Weights of a small image classifier.
Model: 9.03M parameters, 32-pixel images, arch mlp_mixer, norm layernorm, activation geglu, moe expert_choice, num experts 8, patch size [2, 2], layers 12, width 192.
Data: trained on rendered scenes of toy objects such as cars, trees, mugs and chairs, 195000 training examples.
Rows from block 9 of a small image classifier, named by matrix and row number. Rows with one number within an expert belong to one neuron, the router's apart. Each number is 128 + 32 x the weight over its row's rms, rounded and kept within 0 to 255. All counts start at 0. Numbers have three digits each. After the name is the row's rms in percent of the matrix's.
Before each expert's rows are labels from the 100 images, of 14848, where the router gives the expert most weight on average: "responds to" is what is common among them; "peak at" is the part of the image that holds the peak. Only what is clearly more common there than usual is listed. The data: rendered scenes of toy objects such as cars, trees, mugs and chairs. In brackets: how many of the 100.
# router: router (model.blocks.9.mlp.router.weight, 8x192), inputs 96-191
# gate: expert gate (model.blocks.9.mlp.gate, 8x192x192), inputs 96-191
# up: expert up (model.blocks.9.mlp.up, 8x192x192), inputs 96-191
# down: expert down (model.blocks.9.mlp.down, 8x192x192, transposed), outputs 96-191

# expert 4
responds to: count: three (65); black object (59); its colour: black (51); barrel (41)
peak at: bottom centre (45)
router.4 114:175108127150082104166052110125063118146078100125163098158176118114145108079124126138142128177116149178120123168138116125114163100145087072162116129181127101162036062122175177135152178121135110156155138107096144092090195131121072124144144078081143166172090165044159158102171201098141185129
gate.0 107:120147105152137122164102143119106127195167092067106151096119171127066098108180167148143138123182130144128124109126169140113127163129078108035084144029185031108159072118106151132118105095095159128116126121087125096114148087150232149163150129125103129145146155147127132086077139144053118113
up.0 109:117147134115131101137174123104100114101119139155104176108115077070155139120153221170118118170083092146121125118131160155094108133124137106189154103074130189133159150086104117144112104185174082152119126107138134096092114071136032053051170113156176142123180103123147133129144154123149154093
down.0 101:122119073153139114113118116171105138139136127154144142136127140091100150136088124146182094126174158107160105110156123122113227081160109111106109143145069125162114145192109192066148190106138147131087179094093187091147102136088129159115098083070118150175126142055148156128133074148129116110
gate.1 085:108167144098169152187142201141154167140130150129155106140158183113167159110063113094159128099106100102134026162120104112194137082121106171128122128151108168185102148150132130086119151157133127143115126112169122082128121129164157094124170102162042135145098087188127136127147161143114118168
up.1 079:142172113108164104104106138147156096162114132148121124125173131121129160090108133087181132147089107121095013124134101131168143162132123161153113166140087164141092148152140145066103141116080121152104150096102159083089142149121161111163151092165033158175094113133108144123152139095123135143
down.1 083:173107118092132170138066113121131107148067136142091156084191078155131096114166091114099144146075110122100112118141126093133099170129164113144173125087131121104139193141154074121153154118103121106145114172119156153121134102103083126152036168132164140169141079107104101145132170153182129104
gate.2 074:152069087095084115175171197077088118063133103125029122169159127133144101140103172153142106185127129130138123105160105110137150111137112169117135162140117154116111155132196132103079087131139159083170103115098120119189138099129102090148125105086135144151151159134150155144166143157159156143
up.2 072:148028081127125092166124167067109039072153085080081157150169150116148074150126191159108094133133148147141102126160083117132130083135067152119143173126082162119111156113200155054079139107060170082209125130090158126166171125109106097158143152103115132156132177115162157137178141130104144129
down.2 071:104184129135145132065153149166098128131142131070153127101136119150120111195147099077086113158157074082105115084139120130086159129100153209106101102123162087131184136108041088168122158157168085154115132145115181132103087141094141133119111144151124129075141107175110077192136128105093071139

# expert 1
responds to: boat (34); dumbbell (34); largest object: dumbbell (27); largest object: boat (25)
peak at: bottom centre (64)
router.1 087:109074121096097134188145137142145119123091139123114121150135121163155148158147142119082171104123161127133118086130144131137094136115150131133142165097175132095170135164050109171179142125106124090148083159184146186194116198163145159124160208143079155095127159119149164109221125147157122160
gate.0 107:175083122089138107170053151146165076143107130121114140162133141084151117179115126156123186161124148133083114134168136106147112141137097199122119168115128155093165104093120131116144093118072102080160153135169161144148129158173134139133119149116090134133116232087145184129195153077144166169
up.0 105:195114131096153089155125111155078095110097095099092185152189132074165071138113143111121177162079127165051110207123217086145150145153093120148128152116103127105151139100102159154138133102037137090169136121150159140107155150181176129115156152114157164147116172110189145115178147111120161147
down.0 097:121135145149143097078156120090118101139124120114113129134084088153122091102153113117039193145137135140122118138196104102099107153117107165123119114137160124111130152118125029157112169159153089155128094166131196160092126123174118097165159155147122190061171170086129103096123159136136111143
gate.1 121:146065138104092125161044114125186067127105172129105122108137178127104123161111130127112171120132148106081117117176162154102155167141104158109128156162119106103176090138107119114130076082060146122155091096155180189156140125198173172140126160152061130146116196084116186132190129122096141190
up.1 113:068150127150088134116123159110146134179139138138158116101100102165117158137172117129137083100167131135203103011122070141091077125104135138115140132141128163158126119150165110130129086126200116142108099118081100117117092140042060100148086108134060094111116128144060087117081110140164077099
down.1 107:098156117111125119141119147163125149110143102146157140135161125104128163148087149173199089125155156124129165149044176143141116062113129132126144143106118107138139099149112223090109089102114159104122147078102077087159137137085166178116161084126124061153107124178139141134099122151113112134
gate.2 089:179116122175122095128124094038118131153128135176092115116145126167112155162112127121178111124112171165137185110176135078118143049171142108128119161114173166120161149153132110155111125162073125171155094080112145085163176133098123145122161187160128147147101159150154118136121176112130113198
up.2 084:102146163117099173080154119185099087059061149134181155152122127077186133092148176105130130086086141160055111104110065222087147149115118088158176074128097138150084167125100118122128125111180146097091078126147137119071107144181140106082102158122142099126130119067141136121143109151179089086
down.2 086:119185089130180122106130126214079116086118160140133101205164150128127119114071163121179088140097134122132218100155155147083142062128126083176134104143123163136085153130169161113135167153138104137130135064166114149122071105069131170091108119142151124224134152118107103180137112122177202142

# expert 0
responds to: rocket (69); largest object: rocket (56); ice cream (34)
peak at: middle left (30)
router.0 090:105095181133142155137155174110093106105135161090135151143127150077115121113085155178104104137164112071125160142162144127174140085086098126131137105117130146169158147127039131134078099077167145165147152133074171146153154216146138119123179171152125111126159120170100101165137095124118089121
gate.0 108:150119109124199137125116145129122113111137125121064178147148153091149161123116145085122097131136102122108150113122177116135069082116129122145135137153165133097177134118048096124107180048088152144187183093106147151130168095151191124128147180121186143133172119127110074127129126095089134165
up.0 104:176132110157148119122131101144128168114129107126094122145143142093116130123137108126093157170160155091102166157110159066184108082130083106145127161108174131119162116131150171168124147062127184166155147118079109128132131101191114102168103195145167142124146139200156135140124143091088139153
down.0 104:108149071122138127110114118168083151135131129148150190154108135128118143154124165099174159082088223091125133070046172112167189125116114137141102142126108167073126124124164177128103096123201144094136133108099077106139099122136088142165086145135113103171201136139098146149129107106091137138
gate.1 107:184133085109175171120138168128142157114119128127073149147158167080133132155098119110110139130168133148145173138114185119156093074132105092112143155152125127114158110117098139184105142033094177131193188066097119150135177101157153126155135254152186145123150137169095112091121123084063133151
up.1 110:085150174140089086162106138109127103136136118117179125105070115167113108110176123168142096098096096131133055128139075129082144181103152163099108107127118144159071136139163110076158098213143087115075075205160141122127119147101095123105111022110085097101121139080140122138159125147160130104
down.1 114:156118157158160143188173136073115080131104096097113068122110127150134112077162095146126098198143055161168130173155088096113068130133133093113162119112138066174120092153145088132147179157102121163106093130136172159092160138163111085108167119127166167071057114107187102131154169165143169094
gate.2 089:167073106115085122115104060107081174100143131106146066146098120163125094090192106107172101138159136137109199096125188139080143130073083079093123096130173078177069116109113203165160167189167157149075136130141098075098126096120116110111103117147149127069135098154179116141127114139137123097
up.2 094:164196116136091137107094150103113161050143083134111153131148144036090145099148166120146158147133194094114073220118184118142160126138186104148111095136130114120129161147129097176156122125093137127113068124161155129143111115175108080093073149112112120149111128117154133174140181110140070141
down.2 094:127129136112105113147050139129115204128204126128116193161138112083105148156173150048135134109158069085124138138163192163153137134136154150139113079113160127102135107129073098195143129081146101093070074131141160090136103184103133159136140105126095142099122112091150138077109171085082095174

# expert 2
responds to: orange object (61); its colour: orange (54); tree (27); largest object: tree (26)
peak at: bottom right (33); bottom centre (32)
router.2 088:129131147132136080098160145093157149163206058129146142122104144158034216074124147110136087217180122120133108166103115107134115106158157077090076113138131137142132153146147107089166117157186166131088123114124155150183109116091096092143184142135110094130159132089094059112094109135078122142
gate.0 122:131145135155173094158177085142096210109101092143127077125097068083101136103188127158124116137101141161124129140149119081180147107112117082124151153036171109120153087133122118130115135155148139147082079108109124143099090157122198136113160073156134129125100153144166140140134139145185105104
up.0 128:116144129113086167106076155109129060108113201087140145141153163162153098144077127117160115089152084105106125108131133187078116199137138152141138100210093130130088158091144102132122123114107099104177164160172118134117170082144062166133084200098112095125136114133092114155141129108119147138
down.0 113:151108111137124142149139140105096125154072127102109126113146137175116140125135099139097137188101091171112120127117130123167049151103114096116125131138163113070105130118066056188129150156180174159175108146106160122037095144135131102141175148135167114101157115192144051141164153095128071084
gate.1 096:156127154154136142171105127155162098120111123169140191103123190136156160038161080084165135109168096177173113146106063048139121118120144139070208190151102080177120153192167118088134118100117155129133131121120145077140111111127137071130136131108117130110178122121131094088132148144096132126
up.1 094:108136139110126100087124140077157155161124143096108081149079094074064127215083186181132119081124157125054149107147115225151127150162128135158029074069129145123154129086068133171112130130122114107094123128141140127090131159125132199129116107125139102146069105137095148130148107111149070102
down.1 092:140153216108155145085124125181134113135176085155151124185139163127130170132096121163172122144104101153151104142152125144137194109107096158122085197134137138186146173095089155086106139104125157100090181113110161120152077073117108097136124081169113101145163106198128102133117153128116159214
gate.2 111:117155134138149144089182129130118097071137066152160091136129114206163141060130087101186133137117160150157156103146113109107158107112109066146156182159085115149135126207130174075151148113180161143090182106060157076143074149099112110097129144154134168147154176148104122137122119121172104169
up.2 114:103131154135129123144079134130148123176124168083152144122066125059112125184147148146106132074121063114112116131106111159131109197113176215122129082044189139146117136025127079157134092132062101121139082200164068130119172116149151158141119104115122087080111073152130134161127131140123116101
down.2 121:131231133066135124113138117166098111094161158066120104175175123137191103109116137168185153128109134129123078144139137124145155115091128137178142143135066126118124172147136117095178108137169150084115156087144117171116090093068105029107123166164105112134156083145127126137140152083202140140

# expert 6
responds to: mushroom (63); largest object: mushroom (54); teapot (36)
peak at: centre (44)
router.6 098:158145099154128149172086090122140152129190133133146148089116151155127138194204085106154177188118149115132135125157122109075112145143161200095167106120147129134156139162162141183087120159118084141139086160188127115068100076086133134144060127127184094112100145186118171121122149112061109142
gate.0 080:115113138114191100173122119145193149169101109167123167151091104151088131161176099122104061139048140115149136139125150111111127144145176156139129123132088131122140128131128091150147181068105111133147145150174120230093129097079064139138090073096131177096076137078167115121112137173147114127
up.0 078:123143124121067077099100117191144129167031123143080154120093126141126161127147160131158103157120125135162059139116072148151152087121121104151132162163179101131185164164080133128129189169093095120120156106174112130100103133115126107122152078168116151097071097059103048143135130113127118140
down.0 078:136110176151095125165082132078133135127092156147131103096106100181150144083170123144158129095157100155138070134116071141097096170126152086132121154144127148139151124142137115210159099151080150098095099130144152069135156136148115171112148151141114103138131117092153082156157074115154089125
gate.1 089:155127161144137124125030150122190132097137161137137134134139103177144126140128132116125113044117123138101101079153118170108071156112134124134178122105087130121055150118112096120147072091082125182156169163172113172107148185127099122161063144154098152082101135157114091160134129143123114141
up.1 092:124127120151120093147099077136103103136146158114129125130111146173154119122128121072132117016173141144146140166109057129169141129116134156131092107149110113135163119141094138118147172139083090135154101104171120086195154030130121048087171131137077115150151153148145085134129057093102159098
down.1 092:117092044121106135110152139122171188155185118147155104134104188165143195202104092078179179117166117083134119114124122139148041125122161157183147131125136154140145052129108145171127104093176122139129108124134149130131124095112100116102169180150109133130148090158139149157115061134149126106
gate.2 079:083059102170160136136167118089067157102110115205066133155084102139115101083140172067138134107138156094110128172137142168135111118107107171118113070103181180093119174125080076127155132137152124167107096112122172178111146223255138141104163147129142131152100119142125110134136145148166129147
up.2 084:133174119167152087106142104151106167171124122078090200142122082181095103132166092129147095113178103154136098181117092070131167120125112127054083165159155067091116085142082160126136184167191078152117097145114173132142087187127176100199123147105080130119142150144169117132150066070103118075
down.2 080:104112094143135134038118087152161059171102082135059121146137180089125133098116126129162144121120152116127138105106155149103204132145136140058122134125081115047155144148128140058129141128122122119082171135118118144112120107091157113118137107152082127111138123107097105074027096155129083138

# expert 7
responds to: count: one (100)
peak at: bottom right (31)
router.7 128:051127145109118140146128141117118129136115137110169102102129122144119118120174151138141124144129128099158126127057111140163138155072141139084114078131142118124177152130156110095107170170145136104061101197137035158139102108089095141106162152146102061077162130157114093128081125121141094091
gate.0 088:154156107114126118165141171167101202137093134119063158124159103094143122110168144088106104173145136126133044197081155089189154109172136105109109146168152125080113087188155108186112178201172110122156081068135108090154222091084152128145164140141175153167095091109123127111164164153089133140
up.0 091:123184199124148082074117115094067119166148151098133062170173139096128158127134115191174095128157126150133111169142117037134137108106069084114087167149136083141127048114082161107094157141149084125134147079087099112106108098143142121124141073106110108145135090171162124145148141171148169096
down.0 087:154172214145130122188135126095090082098067096119170151133161107142095127085144123184153051162172151117142115192166126111151214120133107091150139123124180151158125152130171130125125170127150190190071100145114171099145184123091152099118180144127139159141141169089122109088107159133130139139
gate.1 065:118110165128142136117061150167158144150146132086109111143156144115099137132128133129070164076127172178121099105146086149094168123168086118121087128159125082170119125110108123121135121117115124132082162118111193109102108133169164126097065116082051147197097134071109156141135108129113111086
up.1 083:142078133113154110129136126123187082132130117120107106115138086136148097142149122132170126119111151104094058138109164127137126157094097169151127142101111109125249198118107060078107125148114161116080105186144110114099125101107120164181195125113056162103117125064203116132142130143129107120
down.1 086:128096107157110130153153163082187114183116102125137142181107125172120113155118093140220086100113108184133100125132125127135114174140135118142120113131140115145148126132092144138133134118094080135131154113152112107126130096046117086140164141125155182186071125060107120082160170074070142100
gate.2 066:174155141124093071112095129197097185158091146148097145127119095087106104152177127134107119112195187089105093099119085142153150147128144159138060093126108127106120111156122130169131077146168124123145032103161104179119132100176115130139086112140106153121149148090135130129109151098147122123
up.2 070:109112167108153106130132110135091119152036132092101128152162140148120090059119111123123107127091133082125067088119156136109149154138137104161084123155126121123063083154106068158115228103114154104158180088089162132076140114112126087124181143144130148151135125127157164119134093163130129124
down.2 068:110204131074180139145150134219147139114131158136086106148219178144107153128089150101154176079176161117155134152073134141140235078147093091151127156120091157101094092140147124126121106170089215123086167125114169109117145121133128089108141158116079133168136072108128152198143124112132157131